A small spectrogram enhancement model, trained from scratch: 39062 training examples.
Rows from block 2 of a small spectrogram enhancement model, named by matrix and row number. Each number is 128 + 32 x the weight over its row's rms, rounded and kept within 0 to 255. All counts start at 0.
After each channel's rows are labels from the 100 clips, of 14976, where the channel reaches its highest value: "top examples" is what is common among them. Only what is clearly more common there than usual is listed. The data: synthetic speech, music and everyday sounds put through simulated rooms and audio effects.
# conv: 3x3 conv (model.enc.0.2.conv.weight, 64x64x3x3, standardized in use, each kernel summed), inputs 0-63

conv.5 [149  61 162  74 152 133  89 104 117 108 135 135 136 122 122 140  25 135 127 145 122 134 152 121 155  68 159 129 154  92 105 113 125 122 150 125 108 114 188 118 107  60 150 113 207 157  90 142 127 157 110 176 141 146  66 123 167 124 126 118  79 117  86 118]
top examples: dropouts; dry

conv.45 [154 142 177 107 135 162 144 127 121 138 126 131 139 161 147 111 126  85  82 145  80 127 127 202  70 109  91 124 200 123 140 103 112  80 133 114 227  90 113 142 131 128 151 110 142 115 155 142 166 127 123 117  97 137 129  11 110  99 146 138 113 147 120 135]
top examples: dropouts

conv.40 [143 137  73 121 132 154 151 143 125 154 167  87 214  85 115 106 136 101 174 141 112 124 130   0 159 102 151 111 117  96 119 100 124 147 126 126  92 128 131 154 169 134 167 134 116 120 175 151  58 145 112 149  88 119 140 148 107 105 158 143  83 168 123 135]
top examples: dry; everyday sound

conv.16 [161  24 200  93  75 161 148 167 137 105 123 131 143 148 152 163  41 140 146 119 145 143 109 121 107 131  80 164  74 147 141  38 168 147 145 136 141 115 113 140 133 134 146 126 121 119 148 159  96 115 142 151 127 131 137 163 107 113 177 123 114 133 157 166]
top examples: drums; dry

conv.6 [113 166 138 188  86 119 121 157 166 134 142 150 165 146 149 163 154 157 161 164 145 139 103 147 110 118  60  86  80 151 143  29 148 138 130 122 164 150  90 150 149 184 109  92  64  94 128  89 108  76 129 116 126  66 135 121 125 133 138 124  91 130 125 173]
top examples: far; reversed

conv.4 [141 104  80  92 110  87 114 169 188 147 161 130  89 110 134 124 216 105 112 180 125 131 131 133 114 135 148 112  83 141 123 174 117 100  64 147 124 133 201 109 150 137 152  98  87 120 111 116 147  82 118  68 114 182 141 123 117 109 107 158 167 122 135  54]
top examples: everyday sound; reversed

conv.9 [215  91  82 122 123 110 125 163 172 102 149 128  78  87  93  58  99 167  93 158 123 168 128  92 126 127 161  92 115 120  91 169 101  87 105 160  80  97 177 106 120 186 116 124 142 103 156 113 113  85  89 112  92 127 142 109 121 124 143 153  67 110 123 118]
top examples: everyday sound

conv.42 [ 72 103 145 186 157 155 115 148 139 126 173 139  73 121 135 149 102 181 169 139 161 186 115 147 103 163  90 180  98 113  73  64 164 136 116 191 140 102  93 151 148 149 134 138 118 152 129 135 111 137 183 105 127  86 129 104  93 100 107  82 120  78  95 167]
top examples: dropouts

conv.2 [133 106 153 145  95  54  96  98  70  88 165 166 176 101 153 157 154 148 113 155 147 107 116  92 127 167 105 113 139 124 143 133 129 147  88 146 143  95 101 177 132 153 121 150 161  79 128 128 146 118 129 121 160 112 118  49 140 149 100 141 141 127 139 251]
top examples: ring modulation; distortion

conv.38 [139  63  97 157 119 116 178 127 173 146 168 121  92 146 145 116  70 110 121 135 180 149 127 145 188 178 151 171 176 111 101 175 132  97 114 151 106 123 122 123 133 128 109  99 135  87  92  96  77  85 156 186 183 128  78 151  89 161 129 114 157 129  73 106]
top examples: dry; reversed

conv.49 [207 127 142  70 114 103 129 153 121 137  81 118  97 134 134 119  82 115 140 127 150 110 135 145 145  69 102 173 128 138 153  87 124 106  91 114 118  76 183 107 126 215 101 169 148 123 104 121  80  98 134 113 144 147 130 132 111 135  99  49 101  85  79  78]
top examples: telephone band; wah

conv.22 [116  87 156  96 143 115 108  57  85 117 121 116 114 120 145 145  94 178  97 111 122 171 111 115  94 166 143 161  81  98 127 239  94 115 106  69 111 102 177 147  94 118 121  99 169 111 173 144 140 131 131 178 114 160 103 102  92 112  81 127 147 161 111 144]
top examples: dry; drums

conv.25 [161  98 125 119 132 208 135  33  95  30 140 125 156 122 140 187 155 138 129 157 127  56 101 132 113 114 111 128 120 147 150 114 102 111 120 156 140 156 116 104 182 119 152 103 132 153 130 138  98 113 150 131 133 106 112  96 113 155 168 104 146 146  43 113]
top examples: dry; everyday sound

conv.60 [171 129 150 132 145  82 144  66 131 121 155  82 124 101 198 149  87  46  97 141 142 136 142 130 126 143 169 166 107  87  86 151 113 138 120 193 118 100  70 155  96 135 149  92 132  64 127 137  91 121 137 137 159 123 117 127 135 182 122 114 120 180  80  79]
top examples: drums; dry

conv.18 [104  67 169 167 167 108 103 100 134 118 131 124 179 138 110 192  99  76 123 175  79 199 146 109 124  55  85  98  65  73 162 127 112 109 181 107 140 142 112 149 134 122 116 136 107 132 102  98 170 161 122 136 140  95 141 100 137 164 105 170 157 115 118 117]
top examples: dropouts

conv.57 [ 53 161 128 180 127 107  54  97 128 177 116 139 137 131 120  75 195 151 126 142  87 114 120 132 114 146 158  50 109 140 107 114 131 138  68 190 130 120  82 120 134  70 198 103 120  93 155 119 147 127 112 124  82 156 157 126 130 122 119 140  96 101 105 136]
top examples: everyday sound